Rows from block 5, named by matrix and row number. Rows with one number belong to one channel. Each number is 128 + 32 x the weight over its row's rms, rounded and kept within 0 to 255. All counts start at 0. Numbers have three digits each. After the name is the row's rms in percent of the matrix's.
# convs0: first 3x3 conv (model.blocks.5.convs.0.weight, 128x128x3x3, standardized in use), inputs 65-77, a 3x3 kernel for each
# convs1: second 3x3 conv (model.blocks.5.convs.1.weight, 128x128x3x3, standardized in use, transposed), outputs 65-77, a 3x3 kernel for each
convs0.34 105:129111118136135149152157165150153168141147140145130117155104120151093111136101149096093097114126140138128146191181176174162173156165168130118131112109119103099122128126129132126128151156150170174163154147128122102106119117121116117120117124129120117128136134135162158166130150153093127128148165148118103123130113135127122137073091089019033031054039036
convs1.34 117:148152144131131132132114105092086082090099101108100098118108079137118070137106091088117112135163152115133128255255255255255238232232207102117134084091142112122143116113141128124140132120138140156132159155141157142133119138137138163144140159149143142155156167171151149147113137129129132143136128128133128114117103113131132133143143142123130148108093102
convs0.35 099:144133090116144117121118113081108098124119133125123137139146242144115198162107157089059134127065126160106110134143132135134127162158167148169142127127126135092114172161139174162134155132129126164128150146094123119109139116112127113095094101112108096107124132129160158160149149106123108127139133129152143138162137121130117124158162188108111173117081092
convs1.35 110:131129154162166166204188151096111142143135142148150140147086099121111074141138089149130110119078066102071093125104099137118116133126121112094104166109112164101115124139134091122145103153164137137110135086094104092090136110163149156178135140160155195157156148132124134171121152133140133133088106101149189172144166179117153134181177136205180131136154135
convs0.36 097:100115134104118098169183186111119157124150182156169194097056113150154142115117090065063095130133144115121131089097083121120111113113123116110115138158175135159172125121125142136141148143150117109082137125101133129113151136124161144136144136125097099112127131132131115129159165167139159146117120118147140150147163156134129123117091090144122146138137156
convs1.36 096:124114129118105126129114102115131143103120125132137146176179159149141119120129108144163136141154130105122109142138148144147152142125134071038083064063083151126153126105112089089092115114104140137160130124148150146156132140129105112099104111121147149152150163175154147143107099118088080076111115122121125118106134121116107099108051062148136131137156150
convs0.37 093:162147142108111110083089082109114153086104088111116097131134139126131155046062131088103124111152121078128117132160151129150145134155152115107141101089128098094118145178196113136177108096131092116130120146141138149165085105140084098125077093092135157153133152147115122117151159151139184169112152178122124131118125132109104103174181126152151123107111085
convs1.37 069:102078107135124130136127132117100125112106099139139118093128134091143164078158137093143150069111160088096126077115148065083135084093148123131126086151115099162126149182169185216159185219163129133116144143135126101114098105126057103113090110136111138141118120128100136122119150152169156160164163160099139137104129147118114136164108116174105102126101077
convs0.38 103:121124125125117104157114103126118114120112110125122127135189170090135146070114105129119120131126102142125118108105149136125136145112123122126118137136119146134118145148147145140133142135137127125128137134153139136154135122118125110106137125119140140149147149162130149171169130143145119103129104107142134128135131120138132131134139168140135189129153219
convs1.38 152:093129117105137142092142147092129112126143124085120106128115118107109117100096096128117106111099088094082059255255255255255255255255255143155115145138116124143120135125139130106133125132148142135129132131124125115119130141113138142117120118102144152143160155142130140144153145128136130127125121105127125136125109109129105119093101062069077061064078072
convs0.39 094:131126126104132117068112121088112111083129086087117069106140139114146142069134123080080127081088157031036103145161137162170160149158135117144066107181093098157078145137115147126125148119116113131126122160140098147151115103108114087120120074128121141130153159151136141117130196145115165148120160148138157172136149175104124140070146145078159161025144120
convs1.39 085:132108146113118138100118119102156157086149134085156134090147143085147128073143128138148098145152127115130087108106123097106121107101123115124145113123141126153154113121111123115126122118116146115128149111139141100124135135127116129113111142147067122081058121105081112092121110131127110134096086105153101097151104103178106119138125131119123139121121148
convs0.40 098:098108121108079100097101135097138083151179077134167125142108087153115071137115051118117123151133117124122123130129170085091158078088153129137106157168109154153102138129142134132149144141157150119127121126123149130110158122091178148076156128077180180187135169201128172197143130126176155109193163109126134143137121139143121118150118119142105115097096119
convs1.40 099:113109134124127153147146155093081067096094059110095070109141143098148132115131143131109118111119132110108114111107127097091115116118141172201138193195141149157145130107107135112128142117119191183126183173135165159137122133154094110134055092109076072084072066060110103067117130128138154171148164161120138114115118104112117109124163141097118097112102098
convs0.41 100:132159171114105128110092099074091124069121139055145121126182173136168125151188152134143136123161133119138106135126097158131107153142135087158172098146179086177156121125129124132131130134123170157150165170155176142157106094128105074162138098147105110110123125140146152181107121092106122125146113134143118129118101105127116120115121098071124095113137118
convs1.41 094:151118130133112138123124135092107147080113128081126153140142138155146161164154156131147127147138128124106108133134146128140139123131141123174163131168138125127148107119106116102111116107117131124144110127159120128165079100101133103129135093123140129141126114126133115143135140101097115083096113083135096078110120073118139110210179202156144159159159159
convs0.42 106:110106142101105138120115149125097066140126115123135131178080097077039083185123120130141111081114085106129128135152153112129126113127132128095103128020070109017075150140137148140139148138129160121110101106107134134135106111138122147138086100079155185190124116139128123121130187154146159166141125143150156149148178173147165172150197152168167126125121142
convs1.42 139:114091108094090104098132109122107133103124146127118134097142148121129166121123155121153105138155128127148137125125120129112103130126122159160157125152146141108122124121132121122116128107110151160165154135163140148161161171146118151121135140137115102105110095083156133114099099128112100129142161147179183176181186182175204167125108108101075073154131114
convs0.43 107:126099099119062087138070088094103071100082075078070051175098146115018097102045129170187165149168145137146124163157150113105102116120123121117148082089113096106122127125120139141125139128116171174167106063142171171174124108087067066034063063020167175172143151141111112106152140110165156149139122106147173154165179161158170158168205204119139149153154114
convs1.43 110:135142129118160149083081092139169168140143108118093103145126147150146151152122157115147112133157123121141112143130126113103106123102109135147136154157129132153156158170166137141145127140128105109100110117128098105090082093090143153157140186197099110142088085110095098114185147172166135137149131122169208177163219192171222194105086122114111152092089112
convs0.44 096:127102121109112133146142151171126113148118136140142153095095105113106117151140159104112103114117112120123114154145144143143129136136135162124130159130146106131130100084109118103099138125125114107124078096101092088103130140122081115107069072057137143125131125135145141139135101114127121136114123130137136133146153152161162152140150131134141141126148143
convs1.44 086:140104113118097101113104114130132155138094130142095118138132119123109110131117118105083080069054057075067083105098122099117122107106119099146194113136193090147208090120090101097084107094092110118127115123126113130128121087112113111122104099106104098100107072078110077077111100114102082082103105102103111090105110084089101071163150145172166149135164164
convs0.45 103:128102106126124132114133174146144107130140145110130129116115137087063102146076103123141127094126116098101102160158178143133145162162161123108057123070068116089073141149136136145136129129133119149161121134136173177158118126135099102098106082106163169187129129148134144147133181184125164157116107118143147153146169164143159182155170138127138112095108107
convs1.45 097:057066107073067111104115110095092119084085119108115134136147133086108133118121105105113117083103083062093106131131122126130112130128123163112132109072108114139157132131107134108111140120108110119113118128126128134117116121101103123085077079081088101103080095084066053064133115105116100127116111105128156183159181187159175165147074111134075060105033044
convs0.46 093:130112102129123142130147132126091079112097121129125116105079117077061071081053082156079111184088076162131112134135129121114126140145145127110109062058098114099099148151150150143143156147156097070067114077075121112095119112096109109120140114105131131119126140131127135139152122134130126169163175152150158129141173175123183176114116136095091127111088104
convs1.46 101:120119125122125124130133116161179149176185160135143130117093101108109139122117122095098136076055094101087127116082075115088071115097089123125110152129128117127122103108111112109132114116133126120128121117123106109135154138132149144116142157152124120095129123095141126131100125143085105129084077129109100117084082077091065071189143116170108084125119097
convs0.47 116:115134150104108116128091139138128137115143172098099137171114062248153064195148066121115121127135128128119118142147164129130147114111127120090130116118123110119153149140131144143125147150142156130145172110089171122069119100121068066112081080133157156174143152167151159155129113144123126169125128134147152150141137130131117116089112182133106184129111152
convs1.47 136:153156140115135153113129151133138125091117101108120123101109160086128147108107141124121106125124109117111106118106126109093117103087114150108120162132135141135146119111109098116103122089097113125107074086110071092125079099128164158153096142136146136085128119083129108083134146119099096105126117129173182144202169152178165161205200144184144124201126116
convs0.48 104:121130138131179168170163107038038124032111169126176158147114092146058089108069134097062095087056112092127183129135148143134133164137136066119156152199188183223168141146134146151144155162159122176181176184140189122067195125066169117076140143156111104135137125133136138141099133146123105136140119149118146120116175164125144115106100158173147101121125081
convs1.48 103:136128124095091151118149194105055117080084150104137157130137118120129113110124113076117127099139120115123101148139137145145147145150145170133113167129103159169104149110118106110104125124095108075089088061095086074133130174156156163108129101075111076089118079111112106111055050084047027077066070102122129121111118129101127125128129084118112103141133104
convs0.49 101:120101086096080091110087149174188105187183075161120120165137103132074112130090120101112124098105122113126144116112130100091133094104152183154102199177082158138073140152139150143126135137133083141125119187151117162119105123106142146094129142128140144149098130170123128169158149122183161103160176134120142139118152138096153125151151092117086080093076103
convs1.49 108:108069129102093138119142169126124105158137106177145124076147170024167152084172161114098116092101124117111123133129133138130142139127137160121139228147123151098139137153128131155121129118119162169130171171150144149134141127128147149127120138119127152102134127109169169112110102109160132132166135142114173104103142134094103121141160090142169080090131084
convs0.50 095:097096100116084065096074072154188183206219188169148119143107121178119139146121115118144115158189146122136092160150137130119114094081090156207190174217162128140102131131134128127124136133130101095140062024117063049086159171124164184129139163104138118120136136145161142152118119108138108111148147144129132144129126133106121137154129122107104128121112141
convs1.50 094:134145146134113141093065117108115127074068110083083124126167186165156149166160137086102147093146164114147144141129122138138139127111110061037061050020061097071112109084100105073103084069095127114110130121121118108109071083092099122113135141126164184166167188200145161180095107111110111126121131111169172131145146116143176160144118085142113106170112120
convs0.51 093:199169164189158151153118130156134095186175133175169153104086096110092106085084086134118127139128124111122095108116135122120110169136117107085121153163143147174144115101109146137136149146155100096104086126113075077066113115133104091083139130115122108129153159155177171172123147142197192190181198170100107125127131142138131132113104129141147140120131110
convs1.51 075:131118100107113108078071071104118133080074119109095118097098101074071062085084069077105109062090093069090090111118116121116116110125117166124153169139109124140161099098099112107107144118092108112118111096118109101135141091082100078063117098067102120130113133156194204200115115148100061085113096124121144131130143128111102104178137139159147139086101099
convs0.52 114:157189156166155107133113135134125145143167141169158140071078138130095121190183114142128097128121113117107129154140129131113121122132138114083090084096089116113095132143138126132128134133128129110124096079100130142129160136124137097088100065100131116127109114135088120146130073123111060108106118120136118133132137143132122126094159143147105102094074151
convs1.52 146:127128136115119133094105145118091101095060094087101140098162195124174196147142182146157158141168140130157148131144146133148159136151149213159156159129145143158142135120132131134138127128130119119143146136159134139142132161142160176132139147141104090093098089093118101113097081083106042079099099117134136125108093122098111109180141120136113101142123130
convs0.53 103:137182149178234172154195161178193148164196172113148137160127146143135134072116114105105096118130108131140130110116123109118131123117123186216180143208178067095106146151137140143130135146139156109144146074135149147157089054121050033097076067109126129116127123125142134128123140139144129124143131119164173128156168145155169155159160150110101087089088097
convs1.53 109:168158153106121117137144142139125108096093079101094114133133130147140115148135124137139132156173152167179156124125113119133125121126127155115104145121124147135138174168176127117158157151167057007015074016030089060069096063054127088071111085078144178168151170176144157145097094114094081095127097115172196179141155144147169161140134134132137153079095111
convs0.54 099:125097072126167128154198183093120099110128115094122134096027057100063100008061079070069044140148117122134123161148146175179177161175191079121119117130102156111100119128135117139142165181170117122112154133145158150141104091107122138139140132127109103114123116108168144141108112133143169150145173146102083089114119127136138149127132135090068071122137107
convs1.54 083:150157172163140157147143135113116139138098122153137148178182142157125114147124124149147149142147152160160142042041042086088089113112105119142145127141178185188224173171172185182184156193189114107132114122123102109126083074078088129098124126130058048056142138138123141138129162134156151177154183185078082123136124158151170173144137148154168166165168183
convs0.55 095:102123145081114145120122121176195146149146136155144133112164123077131126103114082126116092132119095104138137145102092141108090174156132114160131121135104125133113161176192138164163135120130097140092072119144105095117119113131131142157108144146136129116121111118130127151138137136146152160117120110143150157122153141111136133122132148121093120111079097
convs1.55 101:112148149129143152130130144106140107156144142148137148155145173165162190153149184097160201095116181114117175114109141119121139127138153101100093105105103089107079144126168112102128121122140105121130115102152118135153158180150143174160140143111157176156115139136105121123138145145137141154139137135201138101204134087144106058196152125222171123189157096
convs0.56 100:150108082160098049117068065157147133147182161129152144121140211147155155151141129090099134084082103108099057122119119127118126149137149146163134176168137135136145162150128148134129143136131152107080141080079117094112120097090112118137161127123101123125109135120144146135122112115128125130146131126138147126152150149136132122164170151139118113123114097
convs1.56 114:134135126153151112142130112119123133094100108110104126137110099135106094140111097203167132189127121153091093111120117106115126101106133135159109166171114155136120116102117103068143120110175129138146118093120125108111129150171120148132108104090152168144136132128123123130111120139096094121099106132117147133119157145120163150189191133216215154160189159
convs0.57 100:139112104122126083154131132150135116121125126108115113192106148170101140173130132122117123137117122158152150088085082098087075124124110142137129128151133086129153138129129146152133133133123129167211115126202099130171103118121149148122159147106121111128129105095166142109150146175152133176140128148170162163147147161131121118125133118095105091116133172
convs1.57 109:098101059116110081108095083094089086163141125194161134092039092065006075135074117136102094148127103170154133108106120107112110099112119111097130125115131092073085120121124070109108116132130129141136144160121153150120118122120114099074120108078106126139084114131117135166120118127151155141147153140189172151215205168169182162136098094169149138155118115
convs0.58 083:118150152178206183168171144136110106123118128137126118107102168103107177074110144157153114131120086140129125177179162148150143147159137081109116125124152130129149135125176125095133145114115099106138077111123050097102140148139132127119107106093146156149137138128135128135133118137141135119149139115125138144112154140103158153139119124134113106140116117
convs1.58 078:123112136133123143143156156121113151141130162149161186107131117107153124104153136100090079082098091092095096107104113105101117111104102106081127114103144111127143089091079093077095112112103138125116132134127122129137118109122104099107092093108097091098120090129116117118127157164146188195152201214104143153140175209131165187162146158134126118152135106
convs0.59 106:086090076134142144147172183151183172146183192145196229153139142151122110191180148145155145116137134130154147133130136122118130138140127081075073060094090037103147138133137133125124113106113115092147132109162127155184091068108067045062077069087099110120107108110145144130143173153127147128137139127123112109127113124153138147143138121141141144141157159
convs1.59 096:083083077131117110193195174108117096099127120073111115123120089125111084109114105164180175152166161155173156137136136128130123127128125133125123105122138122136157117126123127151146138154156193174184197208196201219199138110129109081108125099117158178176171186187156180169151147158171168160163161142137138126158152140158147123138145159118130150141164180
convs0.60 097:115120110097135146127124164171180148136148116128095084170142106151107085102123127121142145097104107087066069130093107134104114145134142158182157135151133113076056139110119129106120139116142131110048113127093104076093169173166156154135125139116105104137117106125150144159155179176140166151089070099170172178165179175163163168101116090118124136113087074
convs1.60 099:155162161139138175104134149155142121151138131121131104108110110106112102120148114100113088128180133124156115134118133140146154131143167150169138151154153139118106121124130097098113079113100137176153109158132117147122126143141117139126169147144101070059123098099119100120131126128160178159145156149150155122135129119116117121160138143178182172163156155
convs0.61 106:144178178148160145115126119193187126159164125111108100152084096153103106160140150155172155082082070077071077123135139113113124121129136145134109155151121160130122133130142126130146136136147105099056092097084129116117099084074114117130167176170152151145122116114141130125148183206129160141132126119164166156163177173158169147127168137070106098148134136
convs1.61 102:213214197146142120075059056195190174164152129109108110104124109082094075112097069150170158159184175176197189185183174189181180173170183168131090146126102151121117158164148141121122108099078052045038101090076123115114053037040133120128185146159141159153141152160129137158116133133127136137118128126151152159095083102065073067132123126139117140129131147
convs0.62 107:103086098105107092101080071045037077023134134098153064174151161150092105176105097137148139123152130130136116166161130175163129142124108083089088013083082016117079147138137134129132130130130150159115158122064120080070123094095056037063040034080133124126128120113126113111119128139103141170137147148131154148147163153165162151098139132111178165067087063
convs1.62 094:100083079102067093096083111140132130140141150133157146064086094070082090080095113172185146168171145172168147090114104094119105077103092168157191194165201192176199134140127150161145148151121087088120093121159133148145142176173152170172143161162145166140141146147121147117145155122154124124155154129108088097116114112133114116149123157112124142115126130
convs0.63 096:143113114141116119132110121129117112105119116113119111153186158129127131091081097081082089140140137163176170183166153189162168181168164094108113081117126091118115112123119128132126128134136105065079124121123123142126135113105114092084138118087155153153162168177181199198109110122107134139111150133114119099127141126126128116165162157140137137119107117
convs1.63 076:081071069104093082096095081152153138138148124134142117104105110106110120116111129102109110096109112102107102145151154142152149131132131122130132129120131134140138122126105125121111109125099129135121139138126122116105123111122117132122146169167130121111130135109107108074160153157163153148152145140129133112134127117105100083111108119111105111106098115
convs0.64 097:124105091118142176157167181140109126124135153146164184136153123148138115114120156159105090160131105155111144123150150134143135132139123099103083120145115136209130168163160161145156164135141120129157123096130128082108129116146163148127191169118123125139113081116120081107174167141165131122148153103155142139139149147144136147094125149136097119137106102
convs1.64 091:152141170162142144182147107144132136117101122164129130171150122158176128132116132157129098204136087208182110132123131120111119097102107168147123105097130112120129109086117126124106124111135149124085122122101121122109171144081159161102125143125115131129121154128106114100118097112105095113120138156087095140078059101114108092162194195143146173138157166
convs0.65 104:156141157172143143166150153156147139118134128122133143140138154143124162145135150167165188139160184146159172100116119092117121125144147108114148111121139133142136138140145135140143137139141178151171146123151172110152144131142124117128140147155146140129147140129146151127132143128121132111128119119155152145161165152166161161182178181128122134104083098
convs1.65 098:144135119131124115157148128122129148101127139122123144097107088098098078075091074089104109099115115077102099143141143143143141155148153173199194189218226183212217151156154145150148142168165141153161147157163147149146145150156133143135152142141130151143137163165147154155145124154129117145143138167163127146158132146164143149136151157141147164105110139
convs0.66 097:087065067091070072124120081084085107086081114095090111093059103129065123151082138129111104139134112169167161066054057102096087096097097069090101110115109159145108125133137139148143149162145088115136084135101107119102173177173137153145117120122117124132127129134130156145094113105116142130122136147147137143156156157158151155115119114050054099076115073
convs1.66 081:110107100119100101103089103086091086093091088108117103135122083136137116114129118132124092099103073110113090042056062061087093080111112111140191095119173135131163134146129123141125130154130109112116108115108112120128094122096121156148133167162058062073091098100103110098132134150120125117151156158136138136145130126153154155115138156128142140088111125
convs0.67 093:097063049089066067127116088136122135108120150123103091131116101099119181032074153127125050160160006124149037169144141147109117139118117136137148123132136128106112152136127136128136137136167111114076097108075074100098127157122156150094154164082152152144147124111145147114165159126186161122144165119103119157150143154182161167163142112144117120126074103
convs1.67 072:140131125145133092147115106133131156148103126121106131129152139107152163113132107063118160046101153093140150103102139097095130099110150103104103144088091107095082136122081134095088113112046094105122126116144121126142056074136084115142103123145097070081098062054096087106112125119116118178170155184122122148123123149115084128147112104136090062128097118
convs0.68 106:158133148122123108114107083096071095078063077101088089154136151143090131153106152090084124064044089068047083104107111106102116107106110147092090112080090146091106118112119115109117122121132166168179161146155159166176130123136092086104092070105110092108123109112133128135096089090107097100131119128137133150134139150124131139121125115115128116122091110
convs1.68 102:128127116142129125155152135133130133131134144112125137133127082135121075133139102164174157161176156152169146162165161166176161169170156136116156126099136154131142145134130148138128141132122148144146126117130121103113165173173166174177149159169147157160143150163111119134134131129127117122126114114117107115122115120130120122102129166093119155107121157
convs0.69 102:125094063154150140173177168106093070089095072111121099138111148100063101097086099115098099069046048090080056096093098100108109105116121123151118125164155138169153135132132125127134136135149060003101026025086054015068141135124150102076116055050116119109126123107142118118115089131128100150130134170167143146149143165161170180113096098094110121113136109
convs1.69 090:190199199184190210127164163120085141120110135137106131183139097165141080169130091097119122107123125096112108095094104085092105092096109195117157189133182176118151125104118149137131145125117143126142155130151157137132139144135115111113097094125084071104106111120120132148093087089091098099111112103085113130107126155116131139130124124126151176167199206
convs0.70 100:150172162094119123093088095122159152082091087138127101122060058069061107134100119111099099113117114110125122126132124135137131139144138183177184079084111098113152145140149131133135142146142134135122049044044101106090081099084094101105147152166099111099126133119133140128122113138113122109138137152144149137153153158147158159136124114137128105143093125
convs1.70 110:131133150132144141168152134141148166114120154160151153126111118113115111135128110118079096098080115162145136112097105131116125106112109111093111133101111136094116121122133141129143117115119145150151144142146165156170133146141147155154141148150107104113147133149159138148119117143137116148147138136156170154106132118082084094102071072090082083126127117
convs0.71 104:103105086118131094142159138155159173127174193085163177083175151069189152059167145159130127150123121153136134139144168134149165123144148053122153097165186098164190130133144124154140149175155088146097107150143131184154163154132151142130139127090153161153171153130145137124129162158134153140134154148143132123167146130162164154138113132115063084131090083
convs1.71 100:171138147118114120088109117164167161163175156161189154118141174122157177140153145079079101087088101068076103140137144142146143145148163161172152133129115106120113163171139126127134141153157125148182142164169148157161116086124110092120122097120117137146131151172162184150116163142141184169144175171155142138141152135127163145086070075069067058070051073
convs0.72 097:167155116160154091122122075099105114058074088059065083108128165128151191137148175162146129145156131138145127150142145143131138156147159103085066086084067097091067140132146159159151165166151131108107094077093090061073136117113096088086097101101153149154161153157164155162151150157139153149124142147135137120146142126119125113172151157149148159177160136
convs1.72 076:118118101132122107137126106112123130108108124115109111119118091133139106100126102073073076046055061043061066109118122095106112118122135124156183131146195165174187197209213202207210171172185135142141141141150156160163122118130143138138178183184109116109078077092080071091141124136121121123128127145129140149125150161129144163087111125093098119122113125
convs0.73 095:129128069153141084174171128103125081118185154091152155161180148132115110105118113117179109126215117084157098174169180181158173176158169094124130083161172110141156126124123117113112128124114117100092151127141152159159122165095134213118134193125134161168133147148143136153163225169174229187131158138095099110127122111166162137133138110069064080060066099
convs1.73 076:110092096073053071081056075143107137110096103135098131105112117131134112117126106103129121116150146085135131125129133126121130122129133096075093073053057103092089160148130145144136139145121121113124112130141123140143088078086084076090110072091148130155144120143159119146128140153142141167125153144120124113117128127131135122126111099101097091117092097
convs0.74 092:118126143137129116139129090143162139142137149112134179126102100125120150101136151066097141075111113102119108204175162178151158160127139166148116145136091113096113136144140101130137113147159115131153112133143083122120130106130115108119103153167145146127113130101120175172154105106130065120100128135119111128121115128122131146171114108139134117124142147
convs1.74 106:115138128133138131088096157112125135098125114124131145137157226133151174153118172058082158082112199146162169127128129122130132100096082117145081104124077120105137133137128133123129151149145110108105114114121103133107096127140119174152141158121144124122164161137165159129156150155135128142136150127171121086115134046099096089255221143204169101199148114
convs0.75 101:084073113117090127123078078006000096010000097028079093106148177095150165097124146070097126100139156097135146168183184176190182163174154000024076000000054022033069149133147138128136139131129206144082215108034170061022111137153113168198138209244156130127155135127154146124139161154126165159124160150122122134139133152143133134137118126170151115167129082
convs1.75 113:164149153138113110122093075149149121139129095136110095136130137137136135144147124161149105159146115132130111112117116102106102107106101137150127145154139144184144118103145128118150136112130125075011108052000103043000124091064122100095140146107147154120153147104143135101115129115123158141132157166151181198144156185130137179121133165115111162098126176
convs0.76 095:139122095143140124173186166102124110078109101094086088154119101116095079098081118155179166144189173099152132144139129114104104123120117099128110115136140138108124105121125091117123096108116132111128106106135097097138138135137136098095104103103166163154153161149150141142116144145105121126099114116156180176188196202217209214139178135140154117136117083
convs1.76 078:119111110086069094063065093180169165163161157169152146091103104071098106082097116098105105087103096080093093132132124138141137147153144137123138116097126133099151135117124142155136152138143124123118119124121118127112095073090107095102145112130138140129137141134142144130140150141152170137153161136175178165162158157144160132123106110099078107078072104
convs0.77 088:108134141115151138116125117131116131094096120090110122093102100110095130111105181096126134137174155133144104148128135149126138144127137124109106090119146103138130135121141075109130129129146052075093064116110073097121107095118132138138115113096146140167124147152146144143140117150145129129140159143147148147166167171186189185135108098126106101145127130
convs1.77 083:096148141149200171132177111113114141123105123125113125128127106157154122146148122057078097048094098102123113115092106103101103123117123096100115096090076128113109101190137193255220131232148119122124127139129129141134103090106110101129129131133105144140134181182140187143137128111144146119136154117148104104117094109103066090173140144114091092190116119
convs0.78 088:123094106127123081117115107118118116157172133170154161142163152109155140108101088109119154128129183152182222123141154103126139142160158113109104139144142139095092133143153138145154147152153099104111118161153112134149130113109130109113137117112110080122108091122154146161117112132155178166177207200149167139124127119087133103097099128183138112105105127
convs1.78 068:118111114126123116123124119141147148139152140145127128132150125111126117125135129133106127100073064111079068120123093110106076100093067111129115169202145134153134123104101124103121136133127128128115133129125113121124093083108094111130101107138088094086076093074111122103179172179184157180174152168134108097127107083115073065141159111152204112097129084
convs0.79 101:135117134158144127177194159119146099131169117159178156107096122137094149126076143057048058098092085084073084137129127131129141144125137114152130105193160107190160121099126123093108141137142118129158176143174194145169121132127143140135132110128111108140118103135148122159154139149138157143154145152109083102133148138147168139102158131127158149127098127
convs1.79 095:113122109096112113132141123096126130102117115085116131101143118109163146101157150115178170136203222122168181141140139145147142138149145109070095108071058131108086123077135134101096127105073096091126067066116091096140191187186107121116108096109156168194133180181099129141134105123136073134127093115132134110127089109116094081144096142143123121158138139
convs0.80 093:135116111096076079110103116126129129108126129082092134127132121184188163067078089078074080132113121108091082110098098166162155130120119112086081104125137065062081136144166147144157151147157138184157164155147121147128120121132130132106116135116093113114115136140136141150155171180137154160105112126178168164198197185130131119138149112127119104078081090
convs1.80 087:136138120122103098116107080124155142122119125144135122153143138151132113075070078107111110166171159118119116122132137096106108089099091115132148088106155150166170072116074094121115152159147157170158169164169164143145139130120120126126108138154133147121150166184147147138124144140097091081121104104114125102074086056128122092141126139154150183127137143
convs0.81 093:124154125153185170152179167100099098098129125090141106149074060106106092122151109146136126175158167110109132119100145116105131124116118120126161118101163170132118162158172157150175162162174101128136095101126098137096150161151178146111175135091160156165127156145103191144153119146156072128184097093144127152140145146134149160114123162115106097117148054
convs1.81 084:110106123130115115156139110155127090164103140155142145194229164184201172152161152168081082148087070145108104115123119112118103121130089111160140096182158128148125097082122114086092136126138120105118112113119128139147150146127114146123100125112135147070127142068106172119143115166110102138156126198067094075100097064140118033087232099094192077107203064
convs0.82 107:111125107165208185145183162104151135149183180114157175121119126163139137193170149157169151147167141152167159127124131123125129130130127059058089086090103126126114136136138140142142112118123187154139175200159095065066116137138097118100137144160124139143142130122126133121166220216138162167147163128144143147138140147169165172160156156113124123125129097
convs1.82 109:126106090125117088121131094166184174164173150130129105110117100120091090124093084130169131130158122134150137127126121124119130128125136141162183132134135151138136148169136148170154138159143102108130133160169170215188097055088087062075101072102157180163161168189165173169146169134135167149156184164087085089124103104118114094105094103071053069094083109
convs0.83 106:142133075136131078122128079176133096173135124166121137116148042132153042123152042143138077157137097166109069120160141122163147119165150139119092140117086139123081170134106172137094172138090140123096139129113143125094157128126160123130157086119146141127171150135169138130149163126125130124130114114138085125141111124136132123124138095147126094163112081
convs1.83 098:160186113149196100176201114124082114112068117129071124147172098157164106167161120117175115133189115131188112103085105112095111105100111144077090122074092112086118170149148198181176173148163118151126123152130128155119107092118124111120138121130078096155075086160088080147148124154140122150121128153129138129147152140155176147155160136122144121113154125
convs0.84 114:155171157136138129115110100159167161146145136133126119140127155130100136130109140140131126147138137132129122147144149135130145134142154157143129158137118167147121135138139135133136135135140073062056042063043046037047132128131139141145136145146131125119129108119127101113132121130127126125115110107153149155139127137135127136130134133114125133118115129
convs1.84 102:129128093101099071088086067133137126123127125112120119129103087129104087139117099116116080118124080116118074148136123149136120157142128088082121102088133113098138162170178154160170153165172110101093097088090087083086129130122150148141155150145164171155153157140129129121137130134114107105122121117129135131127136128129140128124129152083083119071084106
convs0.85 098:130103073131108116117123149188138106146097074152108115136077160169078143131104099086063121062041115140108130071078065078080079073087103147126137157100125148088116148134138150114135153139162095039088100088132107115157107110095150150116164163120130126119121123112130133126137195161124140142129155136169147104160157131147162140099144114095088119120116120
convs1.85 095:170163169178189126159153076157171145178187116143122063134148099149140110156139116205204174203182170159152143108129121122132138123128145145138130166152130176122117131095113095058064077057098207196178198154120160110112177201209168155147192164184133148146136118124102087086181146163127096085078092090106087116058081094087082109105115112122116127129132155
convs0.86 099:176154099137127124118134189201182130172105077124042082143074100142092077139118113151116099140124090120102102170168175147173178148156176153183178088138149061015113156139142144131129125129135146173167136148180094188187075162188074162165106137142150127146138126145154148156150131101124133124133136138143101095151138085152154127181163108087092134071047100
convs1.86 100:119126126162131084174144081135142164157129136152132104113101062143116090118125093122162116136191133124189156170188184161169171139157161116132151119113140115080105124123138121113133135123123111095072079060052087078063160169144156175235159187201110136130107123097116090075096101102085102084128124096124068090094085056093059066132157151114115102124105120
convs0.87 095:109136105102112117091096131168221152160194159110116126169073114225148082155106114118114106128108083147118110164139146158108112192142131116120093166154099114127066149154177148155169153150156103119151137126132142124086105135142099143123128173131148140153156131137151155154094183184097188171132134116124096081117113078144148123096186197096115139104075127
convs1.87 104:122158162157171173156168151150140135155151155125149156160156153156161153168181190152150122166173120160162136146136145149145141138134127104106134132120131132147157156155136173178166129144136124178139157203189123157150166179189174158162196157127125139108124139117117144111161136166172147175176151170150110097119111076110094077142153146151127134196186158
convs0.88 103:143140111129126100191215183157176196078104141116109109165154154144160179156187212117117127072063104073068121140128139143135142180179167076111163119149162125153172134124127146135122136126117055052071106102103215211211060036037142147149100115115099109125100104120131129144180203189104090110115103143198236206181190168157158151122057080077088105169185172
convs1.88 103:135150139179201191120130119167175173185209169148163135117121097122107092102100122111109108123126124095113102121112118110118117133131134159147155142138137155168177125141170103126106098112119120082096127096113125103145052020012054042037122118165090076097104107100115105113098087089160149158110124116168183167175166175139145126116087110122137142110091125
convs0.89 106:137140167166190208161185203126120119112101109107093104176141144144101108140082097130085117073019053137087110101113092095110087078090076110120149109125161132134161144130138143130133145143151132123132104100118125103114117124120119133128110113125128147145115140142079117127126107121130106127134124137185217215192243246174226232134138133094105123077064059
convs1.89 112:137126112109097086099081073177173176173181182168167181173156151170157153156141143080081086080081087085086095131135137135136134134135132109097109110089102109088096048068045052051038068079059114117116108107114116125127162158166162162162158151151151157151153154155155160157071086091067059085068069081074081086056067064071089078135127125124118119107109121
convs0.90 106:134114104152124107158134109128091107108098071153141116189121155181072099160057092098084118087075088108087088095077066097068043083055042151126078118131061153138100116115112114115115130127132124115139177115085111094098144142163096110134106086125126127136136133147142139155113131145105133141142172165144146152142155160152159178120167133098163094141137110
convs1.90 089:160175144159177132136143088138104156138111134121111155132124090121110114134118131138135117145148137131127121114107114102111106098095115153148190147139167142118142105096099121105102093100075120121130114121133117121129147146123170161113161146112135135140135131147118109143091107110128100100117106093143160161176197170193198170083093094056081113077068114